config = dict(
    model='sound classifier',
    arch='convnext',
    num_experts=4,
    experts_per_token=2,
    label_smoothing=0.2,
    beta1=0.95,
    shampoo_beta=0.99,
    epochs=72.1,
    final_lr_fraction=0,
    warmup_steps=330,
    weight_decay=0.03,
)
Rows from block 2 of a small sound classifier, named by matrix and row number. Rows with one number within an expert belong to one neuron, the router's apart. Each number is 128 + 24 x the weight over its row's rms, rounded and kept within 0 to 255. All counts start at 0. Numbers have three digits each.
Before each expert's rows are labels from the 100 clips, of 14848, where the router gives the expert most weight on average: "strongest on" is what is common among them. Only what is clearly more common there than usual is listed. The data: synthetic speech, music and everyday sounds put through simulated rooms and audio effects. In brackets: how many of the 100, against the usual share in percent.
# router: router (model.blocks.2.mlp.router.weight, 4x96, trained with AdamW), inputs 0-95
# gate: expert gate (model.blocks.2.mlp.gate, 4x96x96), inputs 0-95
# up: expert up (model.blocks.2.mlp.up, 4x96x96), inputs 0-95
# down: expert down (model.blocks.2.mlp.down, 4x96x96, transposed), outputs 0-95

# expert 3
strongest on: distance: near (65 vs 39); drums (58 vs 25.1); reverberation time: 0.3 to 0.6 s (42 vs 19.6)
router.3:094106131147138143127159126148155119112097135124154125104160134100116079135125145147147134126149134162144119158137130103129152119080135135181105103106120145156110126152160062192115154113118122096098134122140090095103161133163120142144113093151164149145124125123135125125113150171134086174
gate.0:134130119140099148123148115134148151182115122114151143162108154110117140106135147121119140139170132121136121079114140116187158140072105113141152075128137113122131109139148140132131120148099191107157106121123093110163125103126115122130167137104123103152113055102165142118118114179125141104
up.0:100164113112110144106135103117122117122171162180100125132132138109130104144146133117138113119150156126072143123146122139113124138128124131127157078166123136118120111100128066143123179102096140102127153124099149149100156152089152126119117147108078132132155170153173115080109094110149128159
down.0:098136121151157100104102111148141163139103123086111148111128097132108102142098103102116147154160144104112140156152153174154169182132129140098153140104150126138137170127099119162134105113124130120097116140161149147197088114177123114131132141130119112111145143105131108167106172106145101126
gate.1:130110125177115143177158157149094083123103144097137164140092141141130134158109151134090158141152163120111076114141137092140152138095089112102156096116158153109148135132142136124129079120148170135152100123150118143130104082152116159096152111126137104120157119133154135105119165116108141095
up.1:104069150143133152139148168112093109137149114120133119120181182124136162123128101116124132099151111113101132107070140113087123136122123149177137099095125146125135115134117097116117129140126128149157141162120110091114145139157184106109166146133119147122077165071114126137121136161108133113
down.1:122096110154072127134171118114109118135144109188118131127124128151169143084111135128187104127173126089139115108146079126127107135100116109173145164159146168119098138133121140088167107131128092126124091166116119107117146158150115104128130114106114146153129093107104131138173122130114136149
gate.2:109149153170113159132106131127123121128122141107164079114133163103119157101107098100126155124141085125131127121102162153103140162160117144145154109100164111119164139105157112097139143154142135108113134153078116104120133126138157146161158145193113149174116098100101135130101105167129124086
up.2:106099109112151144132114135139141137122135134115124163119103173143131087133089113129115124136149137116085133137089116157101155093126069106177135150134148151142106132084107116101098123124122143114103171085140103179117130119152158176063116162130139160083106151135131105118119124110132143138
down.2:148169108150134095103117118095112111120122136124117105080111096165138173160147130089136117130134118125091085119147111102132192118141114181114122160139133124112159131130133144164155101102136110138107163118156094133161119130131095182155122117070105125104127136122099132118156151164129157114
gate.3:140153171142107090094163172159105120125142087086145126129158167119131142126164121137111134098091098151143123108097120155125081142150098105161130115133135141107132076155155128136115140151113165154072110118158106095138102135123101113141148160101130106163113121119147136139129153146105082110
up.3:083138164159148111177102122163143114109124121127161150140102185144128131134098130106102152100112110147137152150134104147121142156115115103121157109110088124126104187140106120114111138120156158149113112131126143131114130108111154179139133106134086102139141071153115098153114162164132109184
down.3:083155143145095122149154115165191088102153125138097150164133164131154131110150147152124109128147136147130148151120114190095137126114127158156162150110141104110152149136149122136112111157156113135138116162149161088093168176138117127105125161115124145115126152124134112087116141093093155139

# expert 0
strongest on: far (86 vs 40.4); band (82 vs 24.8); long reverberation (77 vs 40.1); reverberation time: 1.2 to 2.4 s (53 vs 19.7)
router.0:119134102117136120119091128131119111155140142148131135138142179110133110147152151136092131163139120087130168113183128158114094136132076081140138113153147131140138106116121135116162121103176107131170138105139174166112160129062145129129123145137109087127083122166127099123132114125168111097
gate.0:059159098131125125080154137156162140142090131110109137151090159096103093131115156138132149141128133126152107120153105154138074117091111133101134136174146162149167150094129169152148131125108134142147159106153140093150093117091117158130120126126100110131155156135088110112135127127166137135
up.0:098190128086121091175131108083169138125150092122139115118127165156110114128162063150084117098179146133155134118150085094119112095135140136123161100100146123115089132167130137127150131139139127114167141155127101140140135114128138120146116123146143145154128120093114142121109127118150169101
down.0:162119115167143093118138150092159121123168052173121157108109131112113143141097134124118123119157150116107107153143128150141082123108124170146151123134114108109188131125102104123120070125115096107093123131124144082121136177101182140106107099147137114130111141143116132098137130123119129149
gate.1:125126083141141121083136146106124186153118062140113160115130157133159134146098159120151110153116141163179074098123136114102109095086162114117136100126109129136092146141155118106144140163114146103134147103172123137122146154159096156145119108135089124103170136139144142117126161136135132118
up.1:158138095099114129099142153122154154112104110090197138124094136157093151124150140129154123116178155127141140169125098148139111114088093092104155138133174150112062114098105134120139108116107123113130094105157112146152119107145134126086142134136159166113114103108135137129173108127127147138
down.1:104100160124115137125099150143139134144171112143157090137152099126149140132151093174152136094132153146132110119140124177099112130103088101166191154094137136141152167130093109116081112087121120107150104123100117136103152101104098145150156096140151150127113139119100135109113110115092098147
gate.2:082157136157140141096122151153145122118114114076135100085084106108123147143111173107109177094097133190145169135119124132127130125130129123146165130127134096105117129110130167159131115152148167174111141150107138099139121150125157112177085123135100112151110110141132143105110153101128103098
up.2:100139122153162156133141110123099159164136101124143119148108122101168110104112165118119150105122120140088129128138105136148080132107144120138158120152101122122121110127113144144158141136155131144121117158104135138153139090092153094152135151137080084198096085185093157151107165125116122110
down.2:149091128111121128105149090136083112097154132130105104164128110139168139086105117102114134147142119098101133137143102127079195056162120135137155092141074138126130138111134131148119104143159108104118153138127091133164109121108119135131121157150106153124128150134137104104105100088145119091
gate.3:177180148107125063105115153138095111080150142141150166112096137086106128129159103130153123125138126144113142145119136122139139147142075114111118164124153115103105161158122140122158096137129150158134145103099136130063122122110117100143138086150123108138136164112113147167111156164130142109
up.3:094091136168142133121144094137128128067122159134137091131122133111116103166105091074133137118160113102128164165128143105126133139126107135177152097118112085102140126158156147126124141152157182147102126105098144149097098110103130131138143121134125126158090114146162111106128139153168173149
down.3:162100166102122094117099072109129128129146150110128099160153138155142135105120149134164109140167082138139134163150127096120140109151127132133117062150112117133116123159151129145080153160137105131105129129156110132144159129146140153145099134141114106130098097136095140170071131101119151075

# expert 1
strongest on: dry (62 vs 20.6); drums (60 vs 25.1); reversed (44 vs 13.2); tremolo (37 vs 13)
router.1:147098123133131132113107119131117149118138108156123147135111102131168130146125120104170093111080110136130154111109168129134169128154201126107098186161071158105141114107128179106137129155076122131121138149130128162155112125142101118099125116104086161093138143137122146141121086148121124116
gate.0:125121096110137177119096135130162110111087165133086141105122148108110106167159166156141125140138130063173145167144101132139093122119107136141139128181106117168158164117131118129138107141139116129105125143137126123158121139120113134103059107083143140112128153103111141132146086106149120161
up.0:106100109159132150106118161154121126126089159142110122160128133123133110109156187160146121144128139081170184157159123092141135109106123104159142085147106145147170149107130096129132109120128127115118120143132138174116106134107137151051100122117136081129120121129103126170109108163130111139
down.0:130096179117092168136109155144097089135115130120173122125136097110158125161105106137181075139105114155142120127131115131153096122146134091147154099111125087184138102103134133105155160103149148138096159132124109172145123129105131159142123101150164104136125131075120123120133093145142127150
gate.1:090111134128118097163124140132125084134150170108104133170135121142119123152120165132092116152118077132088105146123156145120131137119178139155157140117086144120117121136086150126119148100162132128145159160110176157122082158099141092128096131159125156142155158120094090080112129122134110148
up.1:133140119120141116179083126072117147122118143108107106166104104150109103130149179085114135174118136128071156147101140125135117167113128145127107151154107147146142133141102180114125121145163111136125145125150103128114097152112088152090121115081129119137130122111133104134176155167098153146
down.1:116142127107141111120123151170131146156128139163114085103080149111148104154131079141089093122117118142158163156132128141102100137159149135132099120150109160127148148067135062134088125135101149146119167152134136130146147127099149155107112165154093110130166122120160128116104127113140158092
gate.2:116135088138146134090108143124086132156190121143119145161101165156151102134118130116121086136142156114093131133115114092085153151119155159117137154126106109113139157106133088132110118092124135109187131101094124160126168093170112114167080095165139145135136116122149123118130106127112103119
up.2:171155155082102131145124131118144116109100117111108179116144115101159144090148121144096150149104114135128090117114118124117096113124171096134139138158113155115135126193097143131113143130164076113115097149172145125111110138152134126114132146125139176115155116100106137116081154147070153133
down.2:135149132062145107101111155120066110091103170142111131113139161125104103168129140104148165118089123106097137115082112131104097156096118115126126145117114139160170146120162115131139134134134137123071099112124141117126118149106115083107163142179116090089109144128128115101153114135130123122
gate.3:130122150101133135095118116137126126090128116145136134130106155149086123117112138096109116121154149128111086131142150126162158131084091113107130155098181145092111107114112149146123129090119159153168093073170162129148120137125113168141118115092204130133082108131112112146119118135109109158
up.3:152117128093149093141147084095120148144127145166098124115156116123182130114067117146113139111142144116128067106124180119135193128097152160115153114107099146106115132128157157146112143117108152131156120137121164143131114129093144129134135107110139126123112142106095102121138091153167165087
down.3:104103107128107146132098060143167180152089107138120140135130092098074122085125123151178132113119114117145128156106126108130174148151145099173134101130164094149144165156105158151129101151127158121135133136111107120089153103109109136129139142131116159092148126122152130097130130098101126133

# expert 2
strongest on: drums (96 vs 25.1); distance: near (73 vs 39); number of effects: 0 (56 vs 24.9)
router.2:181177141119125101163077134134150126094133158103124150102138117134099160122135145125103122115149111127140130130102121130163086146154112144105084168125108127121127127122094135081111121102129141180090117139145144091131101117176114125105136134126138181122149115102099117099108173126081150100
gate.0:074131109129134162114113123135111144145128137164142155164125157108088140112115142112176142144074184150110155136111110121128157089134117096149159117156164160087123118122157083133134117133114141157133120084113118127122140129127083148110129144127119123105083112125104104141097116159143136196
up.0:163114136153143130136127141125137141114127132089107117126132126129148098138145092125117097172137096107156109106136158114067096160122180190150145123130119104180130134159105154113141125132110136135097137135089155129140131096149115165124134104113096122124110159167151109119188130089158085115
down.0:093142121087146119115116086159135094177132142108149121135122104136082115094164109158122165132115105119145101128115097123139143135152123120161154144104115157066120138105138144146113077179107162109151106130094119080147114099120134155100167107110145144134108153121143143121091152159141111112
gate.1:142149132120164179118098133181116131124088133094165090121126134110120142130124118076151104126110089156143138093131085077196137115085138110095113122088111129133164147114108110161106114103154119143119128135126140106158148148124148148126121119180127136148150108136145152130113151168136145111
up.1:129154118115122130121151151097130119103149132132148158121129123097106175163150142135123165123113142154127167165149097146093107128144112094113157135166165151126086124115130123126077117144096137105143117101104168073096093142133119133141097108123160107063148120141132107085147100148125086138
down.1:113145174116131137163084133122081121108122116125119124108108100165118165144093167106100146108126101130099103156167118126160098139120166142117084165093138153096102096116130123084105132175102147135144095153163143121131083131140137113150137122163123131106106109100098136148155136116139171144
gate.2:095172124142139123093095105104117113113108128133136111123109185150147129142078156122164139157156111103138141088149134188134099120155130146138151144184122084129137141127153101137140111150190153142121158140122133113104131120110102135114124119127100119120135120113097111174099164127076161121
up.2:140101124131124127135149153132109120122140158173116116114138126143133153094116119120068137099154107089113190142134126128130110136086110123142139126147130158133180125116056098134109129090117121106122138111151170141097164109135187152097165145106112135138130134110142110081157120086151109118
down.2:156151098118094158141106155112093130105134135125135116140118114179128157154177142115132117110160132125129159084103127120128147131103109107140176136147125093142174150095163095080110166149088150149120086156101103122122164127147145124107175148109075104118132144145137131111131124093156126132
gate.3:129146111119157148124118154118137159141142131108159128116117147100127145132120110098091144142083105089142098130084124164133149120120118128098175119165138134146140157100144142123161084112100137085148127097178125136138148130152146115118068145112110156145143180136106117079114078110118095095
up.3:121174112109091162134129113159115129165194121123146132117139116164144146109059121130146140094127122140094140092170118119131095108148123109154106140140120136142142077149130111138100153183152125147129123154120104100136139102104124141101132106104149098124133144112076133161149109131153174153
down.3:144094110151131109117141139174141096122161119111141108122117133169122155117148099183132103127168111156173122117117117123146151161173151131134165099131157142142170153114168096113126100118126087160146128181138092129114142124095109099137157191121168124124131141110119111104123117132124155157